A small image autoencoder, trained from scratch: 48-pixel images, encoder norm batchnorm.
Rows from block 10 of the encoder of a small image autoencoder, named by matrix and row number. Rows with one number belong to one channel. Each number is 500 + 50 x the weight over its row's rms, rounded and kept within 0 to 999. All counts start at 0. Numbers have three digits each. After the name is the row's rms in percent of the matrix's.
After each channel's rows are labels from the 100 images, of 14976, where the channel reaches its highest value: "place" is the part of the image that holds the peak. Only what is clearly more common there than usual is listed. The data: coloured fractals of 300 iterated function systems on busy backdrops.
# convs0: first 3x3 conv (encoder.blocks.10.convs.0.weight, 128x128x3x3, each kernel summed), inputs 0-127
# convs1: second 3x3 conv (encoder.blocks.10.convs.1.weight, 128x128x3x3, transposed, each kernel summed), outputs 0-127

convs0.127 090:480579466547471490490477521458533511559423539474600525574501427466560428498489516465501541464374483484530544603511481494486521542485488484599563522460522464553507465589597478449478589504503525437557533503447516468595503517532554397407456447441470448446559577466524557518537510449524482526461444466468533405501428459488505495619522497460504641548412511575495434540491534463449487542438
convs1.127 085:485408516405598418469579523498380371490519520531412422442581533498523524544507558480509476522574534548480489458554510479563443486475517509467544521506508521523511503484522525554538442538522595572461515523567507502521579534468457514577432604456554461548525527506535545525558514454442583546596565623502539599441491521506432503455483542458500497485460567571529481564541417442448470481535
place: top right

convs0.101 125:487480515421480578488475518527464469491560496575515437544523489465607502546489531550502569532531447503514463450499484494500499587553473528371596477533526524493478459580544506470448355510497430476300442528499530496541480531429488443522475514498548468512477507459433487537481628477546507482571499525447575509528479466574489555532491479557534495490462385447436497404480506366499525531465
convs1.101 105:575529467588522598465502556392486496398490494436453466492564476502505462528450494518530494493419583510476531551431465432511511444376531492348569495522431546455479489475468528413425533449426525465598539496500514410522471471461501457484445444494477427437585462538455504535421516388534494495477516496531533612525465507514548485529504483483517467437494609516487453469512476371476503490534
place: bottom left; middle left

convs0.42 076:495525505569472506505591527471425487510423499482549462447470628523529503549487502494507504490496465480501510460526470458495465459546492478467543440503495490524364445396589347558514500659522555452528481547398546509475409500496431511489599545441403446513471455531484427508505570508488569588544408537473519487453481536457555473493594471443541481484387496485490532459546491473482481553472
convs1.42 083:462529468404520441516495430521384509500504492510537493504556467430544484538492479559533512497550561455455448528511518418492461472468511392397472485524445454400601604549456486443551457448499458504617449421511602529502473421541575482492491517421540512419388510500575412465454532485463493427451428576536428536496533542453419461500492499452495510530580467507438486523505556552565511547516
place: top right

convs0.3 087:479448484372443473469464559434481493538490450452439572471478448567508598467572526443464610511503467480495551566479595474489533545491526478463537412545546440522517527450518572491581500591491511419538483492552492425475521398485527520486463437394419403497468541521588546519496565493507501456539583549429492340464448501533439515541507592478538473501582480461487499509577482482483481480523
convs1.3 073:495450377599468540497523571484503560448504394539561469494463457483407541540495528474404416486480423536468504445491489423472434523494512524546477518495449464502440534500471501500580451487487482469447531521434526550487484585454489496444448413481610607507603462490536575501557558420456486484525487442585515546473496473463531514450508503429469555459485487588420526523435487479591434443639
place: top left; bottom left

convs0.43 082:515521478437479544372555465449530501503381515424506570482570553513495422522521554502552483452517549514490516582475527499560570454490479583510492413565487503494494466545528557501451559442477521545525545452398448426427564585557399565650479526498516456485478489493477576476452523496529497558509424626481538478541471522582488471539616478500436451511449558559543464538553513505558455536486
convs1.43 100:514524491488561486474588558443432480386506450521494466523521485439523529478583469453519460543403533482506393451451525467496429523504505426442531371412476442571486457464490432480552585506526446449437510493512556557494436417573579563400459507519532522464514473531506520478427476487504463463470529497512435581477515502469495509461449500627569552522542493465519535537372499619538556491584
place: centre

convs0.76 096:460449534557526535409525490444570427522439479453438542490477437485474560462568451531518553462448493565537477554506548507453491492470498477455440486545476491548503541499510448397564496436546510494444571487515409486466465386531547530551454384516495494551508452499525554549469508484510558513524496455618446437515461512633480442389450653460510412479556419433533544481481465563486539580506
convs1.76 079:448522566447499536575490481513510552540515496569515479561532523496502369525347420475503514521507566419620547431539527498527503427420551461550526443472448547482471666502497517491443506552508485495470470498464474557412491589600506553424497512549505508478528517478488520474447454506513458499493493455472486511536503502439502386418589448492481610506442489456481523501469498597455544435404
place: middle right

convs0.39 086:468536462445454491475512507494465446534695523445445469434481429511549487495528562439562505549380575429418519540436484454516435559476501515455479415525500555385361513471517633541501437467471483516397466508440512479523500589469454507495493522507433507514499456486487533586492472495497387511424589570527517445501565505482496474539571498535490556522459470487478471501569522484459479451500
convs1.39 080:504397471501601449453513534542563465532496446522572431494625534436522476540437449475479496487502497520535529459532504422471503460457573555488438567484462526507544424459472476439559564521452516451480431441477541552376581486552474521454486578416460519462418460484535484423575507496475471419491468504436525532437411650485452466450510505476623492466495482509535462537400563510570525516499
place: top centre

convs0.84 088:503362522403527498480497575426482509500548513446561538508518533507449588544521515436521536506575493573589483593444473516566536520457483453481458618396480524528500465393524473526518578513498466426483511499600544471487558478520467453449465413501441511474487552492552497501458537537479455493449524399571554478521606498524511424494399603489529559514511552566545468466514510550626491529447
convs1.84 093:495683487530463511495507574521521469357525497420388486432540463492541615530482486528454460427449519493448542394483568438482473494507543493500448444465470446429465487489486489520464511490451544476524448536506568451519539530526539572461561503523455566426440419439471481540508509515506535520391485485483451526506460496476552510415368459538467437503429498500560518583514553489440580419497
place: bottom centre

convs0.27 104:524523546627524554646519525493421506523508490504570473413469512461502458483470492463454554529526449493459464445490560493485452532598475514541478588532485540536380473455548635508459449580471506491578480415513498477484498523425549491549514427523437468520538549484577494549536567464488417446464536536601489529470560509503461461522307446518534544498475557537466558510516471459530475543536
convs1.27 095:533550438465472442427442488496590518481483526473438540489425503484468531455493569595531432494483527483516550501567552445468584453515546471398506459438487478532532556491519440448549448467466420563496536590497510650536507458431567462449428475529407596387396484516511478507529556526578483477485531422520489481459521447420529504519493518538548429575531411519458604519487443485458576486473
place: centre

convs0.100 092:552535529600474472476595520520421566484442487434509518421505549505483352539468470522541511514504511463576427414443478541501420520488474519491504508454436549465522568529460578516508465496448456541527566586561444495489480452533469439530615545456486500507461532508491487407525457443508502497482647428463522561510476491504563484578459460503531540544503576520511504557606442545380517607573
convs1.100 088:557404491436464523516448477508571470334499466485513545449521495502557435440584466440488505471501520508513533482485602519572491516547439506481537481566453525517514559451526476423439537472492507457481470450472437619511523453567474514485496479421489547516485544533488564565445488510474449475449465446516457526540539498532492550489374395573571454496462420436593633537495475588469541402559
place: top centre

convs0.22 106:425415501545506494509500544538410528498528545433500523552469396525441458502533478473475453507441581442527514504472528437557496524511512555504493441495526528529442496397588578473474438441469537538572494496420463581476487378527421552466503403476467556479428590478578494456470481457478441580468561496516468501558589413561529354539495489516560459544415516513458558552507465523524479574419
convs1.22 097:559511517403502396515535512484591485396515423479498493446622553490513429504489518507502535455532480529563401517413468531452460518614451534537480478555482504512503530565548507409569522647479597478491451477530599519415522615512538544598506600476458518603463513491432503537532573500489477523614536472514509519495413496484496521532518532514503450539463498506520456460515534480442547455462
place: top right

convs0.97 079:439522472645494528509446547615483523536529537464522511494508547537494498432480465542537475558586562398451496459450516510561472576635516489476503524532576551447549517403459449524593434461367562473569465491531520529533387536496538454514510492502503508463485469474661448525524586538530426576535427551471461508489441459449482526498504495552588496560499515520436550528497531524520481524502
convs1.97 090:474494455406436541488580525457474483470445439549499463504460444466511584548522508441532482497435504526573486533484551467436491531492477500536415396447561543442488577589429538474408548514487490443446543527471453498431477499497483536516432570485403503445461583439556569540423516394500475487483545414538425566526511576525533463536489565435526608468433420457514517470563499427439392508533
place: bottom left

convs0.20 084:504466512477537478479537542520537618463440473414498429475440510437474476566486521528496502485551456444429467495520487564548468483472481498500476538505472482502510443398499488552514475605516477415346436436514513573469502426467375554497481453440470494531474416537545500483569475461451459467480364421413469521498573562540472486576608564499493540534560505474490531432542425468544563590453
convs1.20 085:465537499540555390508455541511481519492599442503492418500490460541466497448443440508501496524513507566467447496496551528494508566584489507464410474443478453472511444528508435471485398524460634517541498607530487516540465538355476522419498487486531548481426532449573463524479502541484429499502596496556544482501352526494465430488385536472427383429474543524482517490446573507481460409492
place: middle right

convs0.63 091:486560529512505443578522528530479404592455513447574534453503512523443532470528488487600466466485492440485478331499541480475516476449474430517470606522512566503395530354514463480521509502562549550416526589377495541517494515491431529542540458398442529504420424530456467637515490473526506437490467513516497421437504467590527523482553547402495455482498526507540545490504483521457501488498
convs1.63 093:429458519507384480430486517508424523540451452564474476490531576493525406556542509466616531517543557497552490589505489539374507478566575488568576514522510458448567583582451533476564526540577473489450492508501502420614487490506566512525514520492515513433570596451582517430447420507544546539505486572479465516397545541474472498507587494441446504473482454450540467388521546484537499512565
place: bottom right

convs0.70 085:448621535496538503477552508416462538504447480503553625515521433618441549463522469451501529489448422593546489448493457538543491499470511437439484467601483464604494443434470526484518547568536459471560570474480505530579505417468498445495458396530449534442473488525526377444527549543531549488552414490524487519542527490603511470339566464473534550456458496535494511513528492497469455438538
convs1.70 109:559418412507421520454489414542504610519402508434503582540488508361537427534471555504493387486465490501532493570550521398508606441499572542475507463483483437494555555457580464474471424380507423515495436534510528438476468489516453474536488535499564456416506509449527486465503490501530429533475540507375530480526515463546563454538598584551503512520487456521443530536474530535545568476475
place: bottom centre

convs0.51 086:478545493458526491402411530492593494478476515455472566423459599522476560483567558460516471468473538465528471482526471424505520500491478421445548483447483540449536561532498416504498433546544452509504538457658553446493566528471471503369559407507459486404527623497450487387508512447528451499477424569398479508494513451501512522477454464550528398531509514608497571490515496539578510478523
convs1.51 085:474479550526590507518461435551369459440462488503518548427494527481481587566488423433504559513480552493533535538458497539499465552611501519555515491593436529451465491506530576504505562607604482513461409531414524611480540532443406460545478574490530556502414402488480492517558534480466490578532564542591529534526535463527572489488507467535522563521482442461451556485515446472408477401470
place: bottom centre; bottom left

convs0.120 091:473431470494514543606464439452455501466410519543486485421540672499493533539545589539472476523550554599560583522497488411527452476492520506491552418529497484497506523517516479557450529537539418452545510449431505484494566380469477501448443435590485454500464477507438555488485495467441473567434539445529540484513629447394518496586479462542451605505419519491503452477489507422552514507476
convs1.120 084:488501570529572494475555599424513459445514488420457544453568481487513575521395472539519505468442469429457484445446458527527474515502459469590527461487432486461436548572481460427536567588498515481454501517517480530424608532568470489495552570410508456551590514490479574472468472562604546451492488566482608562525499435537502597494504463546504402512464537475571456556463483579410550501581
place: bottom centre; bottom left

convs0.44 080:531524496534503491512423513499466421493481513567556524562498695532498543507547519539511537547470433400511505472469471519579523560506488480528483502526488630515475532546436391436532610426518448426447463527413490525502397593465530537515545496471459512539457448517460514487533435519518441510541435438440481455446609476493555518496331459486486505523520489496544523485546466542466532492413
convs1.44 110:508492544518447560504537512463476585504514482494484549514503394470475412467467473465505473576514518618562436491468509575496454529513512439562495591456495449541555449467431512446531407486435550337452513488473472523500499456575460554556468440527637565533591505513462477568562503468409550470494541584512416505521376600487526485448556510444477465425472495494484578502518500550521480517553
place: bottom left

convs0.1 121:574455562519546515700444439528442466506528505526526477514474494448505434528469484515463447468419361429511515546493538518506520506475481540565555436416491510498559525476434446526469488421558447513453525426409452468549510407517447578550573459546426498525508548522546492542495547490533493555477548434492545507526529460491475502446571483460523586498357469451463510399476462509534443410506
convs1.1 104:483558497431420550389507452567531499419499486480498573519557530466471456420549478485540433570528559520512468469537488472607535462573483434476564467529481518510514579551533583479484412534524538507549590483558502581611528523505536547481428546525408586514413546492456475486489459597590464552528499524518444531547538455546481519561509480585536591547474534511625541577499531469505518526409
place: middle left

convs0.53 121:478461483379470506483503504505548472511314482480575580556477622407504487511562498519521507396503422465571454401495502523464457477447460461469494483648504562500534516547520469504510509437527465481465518487426468472470471488518509479492480581481441522490508469503493557413523480474538508512542395517592527487429487468594484521441649508459467513501549533492555526488477520564511518633502
convs1.53 087:496505519611478428489425535493578564398510462478518576468493456499469578525421474472549431509526590484516502557370469526480505510553509554545464460470498483489492460526549522458490493518431562457528384537479519463398522490593513472478433545543489655496387492511471450554506449434462476597437488491474468447502490581420487461481428448518468438502395407504512545529515504519451535425526
place: bottom right

convs0.124 081:402514505507465492485458488550522600567542497501493472475554502529503546512488464596528459488419504503552406441494527506489567470585541489446457543541593472444464505487395513525508481621483531457552517480443497451430487535529476573519469419421532506488501529542623564557500664480613469438531471507504535494503424527620461506584534488516629451524533573518486527510493507531426476527495
convs1.124 092:541460432451399522498550562456507455443480459505496484509496549496526477496569633425554497543471485528460420551428425447542431481438478468503361487488549563425521505505532491472440560467455502458418533518498395519548478485493470511508486474497500366466505506498610599515474469449456491564440569539511432564531448479484526460442545497526553508479505457386540498465549462500531360521593
place: bottom left

convs0.111 076:536516472389507511452453534513485461470492502535506488543564632520505581567447422500476525485541411498534519484507544443458616467546511540520506496530520461508550526533445508477524552545510509483569551543428506452474536454514553443387495557448515602444528496447538503567513537471516456477581505558517529498561524509506461563599331380471507402505393469465532487509496483564403490583543
convs1.111 072:483477517448466506502466471445529504574504410465474456455494475480490450465504502469583470483506544488478478503490465498446444494461454539528356522482498488550492569449457507403465610506440505424516488439557435389439495502526484419514541564535446442447384580515472561438426521467455431442414478496550456577512521535470572569367550496487489500437644489440532569422503522533490546485523
place: bottom left

convs0.4 128:484423509506503480551481517501484466525412480444648523492490522468536469483523523578490495522478565514554515461528480484495469470411519436481507519596506499555524546506495589468520515487495509525544440532368473469500522497494505523428485523434474558451391504538541513270512497438478519569501423518522472494445604528367476526477641496508542537511529401515467490514478494539549518538577
convs1.4 087:495553453437519420475569518341530439591487595502499471509555548487544585497525593463552519477523410456454494498504475540463522433447441502403448487463572463442518559491448449513489505455444475483481658462556448436502511490462576455623444530535497486459495519474468551503520491500568463415487568537488448497530507494544533575479487483466490480522495651477494445549557497500395550520490
place: centre

convs0.109 089:549501529590485476549500513525480486526569468429548544587462337495484554481515507553491445432473571394624501517517499514535514537464492381522455482542467520515472484415458483495544507473464496486457404580469431569525566449481446463576418473484480539549448526496558460469517582469493566499541523408472606543511569471616590527448529445472550544466497498483466503520504531523599479478416
convs1.109 083:484536465484424554503517539477487505545435543575423350431494553555488494481456449519400532455451469568528530490561472433606570505500484609543546523463490484423498429534531474611450421572541607501484497462514486392494534503447522620463470506581501418441579476468523516553530545528518496518526457425474515454491459457461533499462552543485421579501498535562536430462493485562476426469520
place: bottom left

convs0.10 150:533485489518544491502499542474548439466589496472438525461448485533438627620617448536400512538522543486475531538490544534605496466521514438521642492468512529445452417520458446385490520445490518532621556524524523519554440494499516502512517465596490536488448522459487495437565520518477467506496552516537531453456538616428421482545449505499568557515540457470444513582534517490389494540584
convs1.10 108:535518422516460453534504553494484468498510423542495432460394476470421456446491585456582484569468492532497426526503533479454485475369413528359534488543553544407525478470459556523487615535499477545399426463491534540481468522441508465468546513533492465402496524524546511514438372506388504546450438502463484489488482657504522511464565479473566455495483435502488527504535503499507571451557
place: bottom left

convs0.79 119:467545506417595532558485465488442442442475508459496533430486594423457585549491454521561447489536562495569554534486536448490464468464528456553490559551476521520539490406505486483488543464506499493523496477538479460511539485450530487430457437454515538544506377488383508474540316461506550543535446518527512537443620515433510553468419440566382501488401489494512532437495506440602444504497
convs1.79 104:448490534507402449447502444595550487567494486511497483508520486564474481491506522485527440487479461521431443491445518550440572494575508610434493444432514493439455541578520482546493522548432468454443455560476443450519526512563493545530420519496477574492459607445576504501557695506558450463493521477533484504560507434471587474502536540569634445493584459458428573457475519590493503477496
place: middle left

convs0.121 105:540488570482477560482470561544494424507511444549443378474522476369557483565610464525507500489502441522504424559479554540504478581467546538409570536545546531432516475463555465495519410514508429488381491565553518530492429488540481548483517499611519453529479555519434467489520602524589470474605441469576573495485472548466459539519458463520548434446451452446406492439514470424483488548526
convs1.121 096:541504383554497573510542514393481441444517481481534468429516534546431453513543495552493434567461533505500493461433476456521538463373474456339577438511528502422499499527448507435403530502410470450587446512521514475417449514423495468500436522436421514403509440528499500501490452401460419519463549499431507495566517501527504557512497512506552523389527534527541468487496446402491568499563
place: bottom left

convs0.90 124:517509427521386503489528576527584449538536585456443429485486491530586626458506535459428493486465417430560484474476567480532534491438385537578504477512575488485456589501463563502470482517440497480479493453477475514505525513568509562462595561541521444444526574500691504542468525559451481522552509408491487433538489565502479489494489432577505550495506454431443458586496482467488444521553
convs1.90 138:524475511476544672496492546524456553443490517535538516482547522556421445519466555534531485525545561510491447531619508469534527454589575477547538486474550631546503521508516504490496518508534655522475499489520445463544505472479519471512476536503498467465581589530558583486456491444580535510606499536529446584505500581510449526480504503458697547533510482472420475512520485568491453508579
place: bottom left